A small contrastive image-text model, trained from scratch.
Data: trained on larger renderings of crowded toy scenes, 22605 training examples, 149.5 epochs.
Rows from block 2 of the image encoder of a small contrastive image-text model, named by matrix and row number. Rows with one number belong to one neuron. Each number is 128 + 24 x the weight over its row's rms, rounded and kept within 0 to 255. All counts start at 0.
After each neuron's rows are labels from the 100 images, of 14848, where the neuron reaches its highest value: "colour at peak" is the nearest of a few named colours to the mean colour under the peak. Only what is clearly more common there than usual is listed. The data: larger renderings of crowded toy scenes. In brackets: how many of the 100, against the usual share in percent.
# fc1: MLP up (encoder.blocks.2.mlp.fc1.weight, 480x160), inputs 108-159
# fc2: MLP down (encoder.blocks.2.mlp.fc2.weight, 160x480, transposed), outputs 108-159

fc1.91 [163 135 153  96 126 106 115 162 105 116 157 139 159 141 140 118 132 117  90  88 114  75 149 101 136 162 128 116 125 146 140 109 108 132 164 115 131 121 143 132 160 114 112 124 126 130 125 129 167 117 115 124]
fc2.91 [117 130 122 144 131 146 150  71 127 157 114 148 115 143  90 116 118 127 176 110 162 139 119 181  78 117 164 114 146 112 114 113 111 130 101 153 109  88 113 122 111 140 156  94 117 130 152 160  77 124 146 115]
colour at peak: brown (66 vs 33.6)

fc1.99 [ 88 109 125 135 108 141  89 135 138 173 130 130 103 144 143 111 164 141 111  95 152 169 122 108 107 102  91 141 182 153 218 136 148 124 158  99 120 112 139 108 144 122 134  95 157 108 127 117 127 156 117 122]
fc2.99 [148 125 142 115 140 130 124 108 138 145 146 118 157 108 145  87 100  96 117 138 101 128 156 136 117 101 167 147 140 123  87 125 102 117 157 103 145 120 109 107 120 142 138 128  66 124  83 141 143 122 131 126]
colour at peak: black (36 vs 11.4)

fc1.186 [121 122 141 140 115 107 147 138 117 155 181 141 132 172 165 139 136 145  97 114 139 145 145 134 152 125 141 118 130 145 116 140  92 141 120 132 149 153 156 109 122 130 110 113  84 141  99 113 152 163 147 133]
fc2.186 [146 108 138 130 145 149 134 161 160 110  88 157 139 156 131 114 170 145 139 115 123 116  98  85 114 126 158 124 111 121 112 145 134 150  85  92 123 143  90 136 155 147 160  84 120 108 122 102 139 114  98 158]
colour at peak: black (42 vs 11.4)

fc1.432 [132 141 147 145  88 100  93 129 140 155 189 150 141 144  97 140 131 101 109 119 130 115 146 154 142 109 124 110 143 120 117 169 120 159 138 171 119 103 106 167 138 177 141 145 132  79 147 148 191 124 122 121]
fc2.432 [147 113 145 114 158 141 137 120 183 112 127 157 132 126 181 104 129 103 121 118 122 134 136 155 137 132 111 146  80 123  96 113 137  93 104 131 129 144 134  98 138 127 144 140 118 124  81  66 104 114 188  87]
colour at peak: purple (33 vs 3.3)

fc1.243 [116 106 154 124  80 124 131 149 118 161 152 152  87 134 119 122 109 115 142 139 126 119 137 160 112  96 141 107 159 149  69 126 119 117 128 132 107  83 163 164 119 125 122 112 110 107 117 140 125 151 105 100]
fc2.243 [134 125 117 178 109 108 161 103 155 181  69 142 147 133  96  92 149 119 164 138 126 140 185 142 123 121 123 124 100 148 106 131 137 165 131 160 172 141 166 113 120 140 111 111 125 139 132 131  93 119 108 126]
colour at peak: blue (29 vs 5.3)

fc1.79 [134 101 134 125 123 114 111 128 118 119 123  96 118 123 168 151 108 100 160 109 132  94 133 142 119 121 101 113 118 137 126 122 164 106 169 133 114 148  87 136 119 170  94 109  91 127 101 110 184  99 161 112]
fc2.79 [117 121  80 139 112 154 139 142 135 127 136 154 124 127 128  74 144 152 142 126 142 147 119 112  99 139 170 163 172 116  92 143 142 142 123 130 115 174 125 102 113 112  83 174 155 140 134 140 126 113 158  90]
colour at peak: red (49 vs 2.8)

fc1.371 [123  86 170 166  90 128 148 122 130 180 135 113 134 157 135 151 144 114 143 148 158 141 112 147  98  91  94 156 164 115 134  69 156  89 146 136 159 136 145 133 128  84 119 112 126 130  98 132 120  92 141 139]
fc2.371 [ 98 132 115 123 147 144 172 104 131 107 132 149  90 157 126  94  89 120 139  83  71  94 114 125 131 141 140 146 131 127 125 148 127 123  90 130 151  99 107 131 158 134  95  90 156 159 102 130 114 124 130 116]
colour at peak: blue (36 vs 5.3)

fc1.421 [130 102 105 142 120 116  93 161 116 146 119 111 134 139 122 163 148 131 161 112  82 176 155 119 127 131 126 131 179  86  89 153 164 108 134 128  94 140  98 161 137 199 138  91 162 103 127 117 163 142 109  93]
fc2.421 [120 114 141 166 113 163 130 162 152 129 175 152 149  88 113 108 110 117 157 142 134 152 116 135 144 107 106 142 111 121 186 168 145 106 114 162 165 135 120 125 148 150 130 140 157 158 108 141 119 120 117 145]
colour at peak: red (58 vs 2.8)

fc1.326 [117 119 124 163 101 118 104 138 139 107 162 130 143 115 115 127  86  93 141 152 110 125 146 170 121 103 137  97  50 165 143 164 100 125 112 168 111 111 114 158  97  98 106 118 137 139 129 169 108 131 147 127]
fc2.326 [151 173 106 124 136 150 109 120 118 159  56 102 119 159 155 126 154 110 147 142 140 116 127 147  89  94 126 166 114  99  95 178 128 164 174 104 124 141 114  86 133 147 101 147  99 169 139 122 149 156 130  80]
colour at peak: blue (45 vs 5.3)

fc1.31 [123 151 179 133 110 133 151 103 117 148 153  92 128  97 108 156 149 152 125 154 123 122 123 141 160 146 129 136 134 144 149 130 135 123 171 142 157 122 109 114 126 169 118 125  88 128  98 109 142 106 178 136]
fc2.31 [ 98 165  74 171  93 194 117 164 169 109 126 141 127 137 113 114 151 117  95 124 130 151 137  77  99  90 111 142 117 160  85 128 114 157 134 126 100 106 112 131  99  67 164 134 120 136 170 155  99 151 148 141]
colour at peak: red (69 vs 2.8)

fc1.282 [119  82 127 134 166 132 110  94 146 151 135 142 136 110 115  77 148 153 124 107 127 126 165 122 125  92 104 162 147 126  89 107 117  93 172 172 142 146 123 135 111 127 131 128 162 130 140 118  95  98 128 159]
fc2.282 [130 120 115 140 137 141 110 135 151 156 124 164  87 168 145 192 132 123 117 128  77 149  81 137 102 125 157 138 124 134  92  94 116 101 106 123 137 128 120 131 136 153 112 130 125 114 145 146 149 102 155 118]
colour at peak: blue (25 vs 5.3)

fc1.264 [ 76 142  98 140 151 114 186 161 146 122 124 114 136 166 126 104 120 151 155 119 108 121 159 149  98  94 136 171 132  96 113 129 131 149 144 132  82 124 131 133 130 124 154  90 136 132  83 173  94 129 146  82]
fc2.264 [136  67 140 171 103 131 159 130 149 122 161 176 107 119 129 119 163 120  97 158 139  87 140 181 140 107 125 139 127 118 146 104 120 113 124 144 116 144 158 142 121 113 116 153 137 136 161 117 137  98 111  79]
colour at peak: red (25 vs 2.8)

fc1.431 [189 130 164 124 150 129 119 155 106 192 121 145 117  87 147 101  82  97 162 137 107 149 120 151 122 159 108 159 132 108 163 119 165 147 136 137 147 130 166 170 145 141 143 160 156 124 101 132 101 159  79 135]
fc2.431 [141 117 100 162 169  89 154 139 130  92 166 115 137 119 124 124 131 152 127 111 143 124 131 114 144 139  94 167 100 131 122 135 112 103 142 127 139 139 131  89 176 128  91 131 102  98 111 114 116 117  78 127]
colour at peak: red (45 vs 2.8)

fc1.101 [111 123  89 166 155 123 164 122 123 151 125 122 126 109 133 179 107 149 156 178 121 111 137 146 111 127 100 131 127  90 147 102  92 101 131 135 137 127 131  98 140 137  83 138 124 117  76 139 113 154 165 124]
fc2.101 [181 157 104 111 112 173 101  98 103 112  93 112 137  94 107 122 141 135 163  99  89 131 136 123 131 182 157 103 134 122 137 118 116  96 117 134 155 123 112 137 115 143 117 138  89 134 159 150 114 102 137 164]
colour at peak: green (67 vs 7.7)

fc1.188 [ 88 181 140 143 102 188 123 115 121 133  98 117 101 164 126 107 144 129 146 122 112 109 164 146 147 139 158 114 107 117 128 114 128 167 129  76  78 144 145 101 117 157 138 157 160 146 101 135 135 108  88  77]
fc2.188 [131 123 134 126 144 108 117  92 129 154 103 147 152 130 144 141  84 131 124 122 107 106 120  99 111 133 130 138 125  97 188 121 102  53  97 122 135 136 109  94 130 105 136 120 141  93 135 155 122  98 123 164]
colour at peak: green (26 vs 7.7)

fc1.156 [145  76 119 167 108 138 171 119  89 149 116  88 114 180 122 130 123 126 145 147  87 110 154 180  98 140 135 112 115 114 105  90 146 115 104 125  91 137 156 130 122 187 167 107 139 162 156 115 166 133 108 144]
fc2.156 [170 154 132 109 131 117 162 171 136 142  90  93 148 144 125 124 129  91 134 168 157 136 119 137 131 110 157 110 126 131 127 178 127 122 133 165 125 137 141  94 151 121 129 202 159 140 115  66  97 102 115 106]
colour at peak: green (42 vs 7.7)

fc1.131 [ 61 146 128 136 198  91 126 129 146 158 104 127 105 157 105 128 144 102  95 145 199  82 105 115 131 156 147 122 163 102 160 118 116 118 156 115  75 130  93 117 139 120 140 134 144 128 126  85 145 132 101  96]
fc2.131 [120 168 134 169 129 187  80 141 101 157 143 132 126  93 130 164 105 104 146 122 146 175 112 141 139  96 110 123 118 174  96 134 108 167 124 118 129 126 158 128 135 100 121 135 146 126 171 154 114 152 137 128]
colour at peak: black (72 vs 11.4)

fc1.259 [127 124 130 132 139  84 133 126 129 118 106 133 144 195 138 126  78 145 125 126  91 119 141 103 143 143 124 118 101 126 184 143 135  94 162  88 145 158  82 112  83 153 132 147 111 109 116 130 169 131 114 119]
fc2.259 [139 149 110  91 116 103 109 150 105 118 103  76 109 100 116 117 120 123 122 113 103 149 142 162 115 106 112 142 140 175  64 109 163 177 128 155 116  71 141 165 124 123 127 185 133 135 154 129 114 133 154 155]
colour at peak: purple (35 vs 3.3)

fc1.292 [105 113 144 113 114  98 134 120 128 145  69 113 158 190  95 107 108  78 131 111 136 150 134 138 139 136 159 122 114  96 165 133  96 116 139 150 105  94 117 106 191 156  95  90 146 117 102 106 143  92 109 132]
fc2.292 [ 97 116 168 136 153 122 121 130 130  95 179 143 153  80 135 159 117 135 127  87  85 110 136 100 146 138 136 116 130 159  94  81  99 141 171 137 142  90 115 110 141 127 108 171 115  95  97 136 149 119  97 151]
colour at peak: blue (27 vs 5.3)

fc1.42 [ 99 130 129 172  94 145 108  82 150 151 137  91 134 139 127 142  95 102  74 163 118 138 135 138 146 137 131 147 121 141 127 128 129 105 122 119 129 110 149 154 144 148  73 105  85 123 115 145 124 104  92  76]
fc2.42 [129 182 126 134 131 164 117 149 102 114 175 124 129 154 106  81 141 153 157 108  97  95 110 116 156 113 121 128  91 136 101 106 156 123 164 146 140 158 132 151 165 149 126 155 141 131 144 115 163 141 167  96]
colour at peak: blue (41 vs 5.3)

fc1.144 [ 88 122 117 127 129 112 145 146 142  90 136 135 107 123 139 116 166 157 116 109 174 152 150  99 138 169 101 126  95  90 138 112 147  97 100 123 134 130 107  98 108 176 146  57 144 100  92 126 157 164 159 114]
fc2.144 [103 143 119 129 120 135 114  80 142 137 106 126 105 119 110 116 107 139 128 143 124 139 133 185 117 110 117 170 171 141 127 120 150 159 146 131 111 133 157 133 171 138 156 149 123 123 131 157  91 128  75  88]
colour at peak: green (86 vs 7.7)

fc1.191 [129 135 126 144 155 134 171 124 135 163 147 133  95 135 130 129 123 103 150 115 144  88 143 105 181 137 105 146 131  64 122 100  80 148 115  86  98 109 114 105 107 128 144 130 169  92 105 170  97 121 129 106]
fc2.191 [165 166 128 127 103 115 153 133 189 110 108 125 127 141 110 167 109 132 127 163 146 149 166 113 102 168  81 130 125  84 143 117 160 106  99 105 182 137 110 163 149 142  88  88 113 184 115 115 112 113 159 111]
colour at peak: green (63 vs 7.7)

fc1.251 [123 121 156 170 118 118 126 111 141 135 135 119 143 164 130 162 129 111 160 190 132  95 124 101  92 115 158 152  74 111 170 171 152 153 132 118 162  84 163  94 147 136 115 120 141 139 136 168 148 110 110  68]
fc2.251 [144 156 147 128 145  90 159 117 138 123 160 130 160 106 114 108 152 158 117  85 129  86 128 143 156 110 172  90 129 112 122 102 130 123 114 128 120 116 179 106 155 147 136 114 117 132 116 126 126 139 138 158]
colour at peak: purple (28 vs 3.3)

fc1.189 [142  92 108 124 206  90 139 145 140 197 126 164 112 170 108 135 145 100 146 116 103 166 159 139 178 128 133 103 127 125 117 136 126 117 139 104  86 176 170 170 146 154 134 127 111 102 153 118 107 161 130 146]
fc2.189 [121 177 109 113  81 145 164 153 152  88 141 115 155  92 121  79 139 118 131 145 137 100  87  97  96 186 102 109 113 157 115  81 131 152 153 121 153  98 150  98 123 140 139 125 125 101 114 133  84 128 107 147]
colour at peak: brown (80 vs 33.6)

fc1.54 [144 162 153 104 117  99  79 159 157 127 118 129 149 119 143 121 149  69 139 124 101 103 130 147 116 189 150  93 156 150 151 116 117 148 114 126  93 147 130 123 137 149 144  99 179 103 103 130 106 102 129 108]
fc2.54 [ 77 123 156 159 127 190 120 130  98 101 110 119 146 101 120 130 118 107 121  99 127 165 113  93 141  85 131 108 110 131  98 122 123 121 106 122 172 115 173 107 118 110 124 182 138 149 119 113 136 140 121 194]
colour at peak: black (34 vs 11.4)

fc1.333 [137 144 151 114 135 147 150 148 184 105 104 134 129 121 143 134  91 114 130 171 125  73 141 129 160  86  95 137  96 163  92 129 133 155 119 117  95 112 121 139  61 141 123 128 101 105 108 157 112 132 101  95]
fc2.333 [130 143 136 187 144 131 151 156  99 143 130  95 115 122 103 122 121 150 129 116 137 102 111 123 144 139  77 107 135 113 154  93 145 146 153 141 145 111 102  98 167 146 143 128 110 107 137 137 106 145 133 189]
colour at peak: green (48 vs 7.7); black (31 vs 11.4)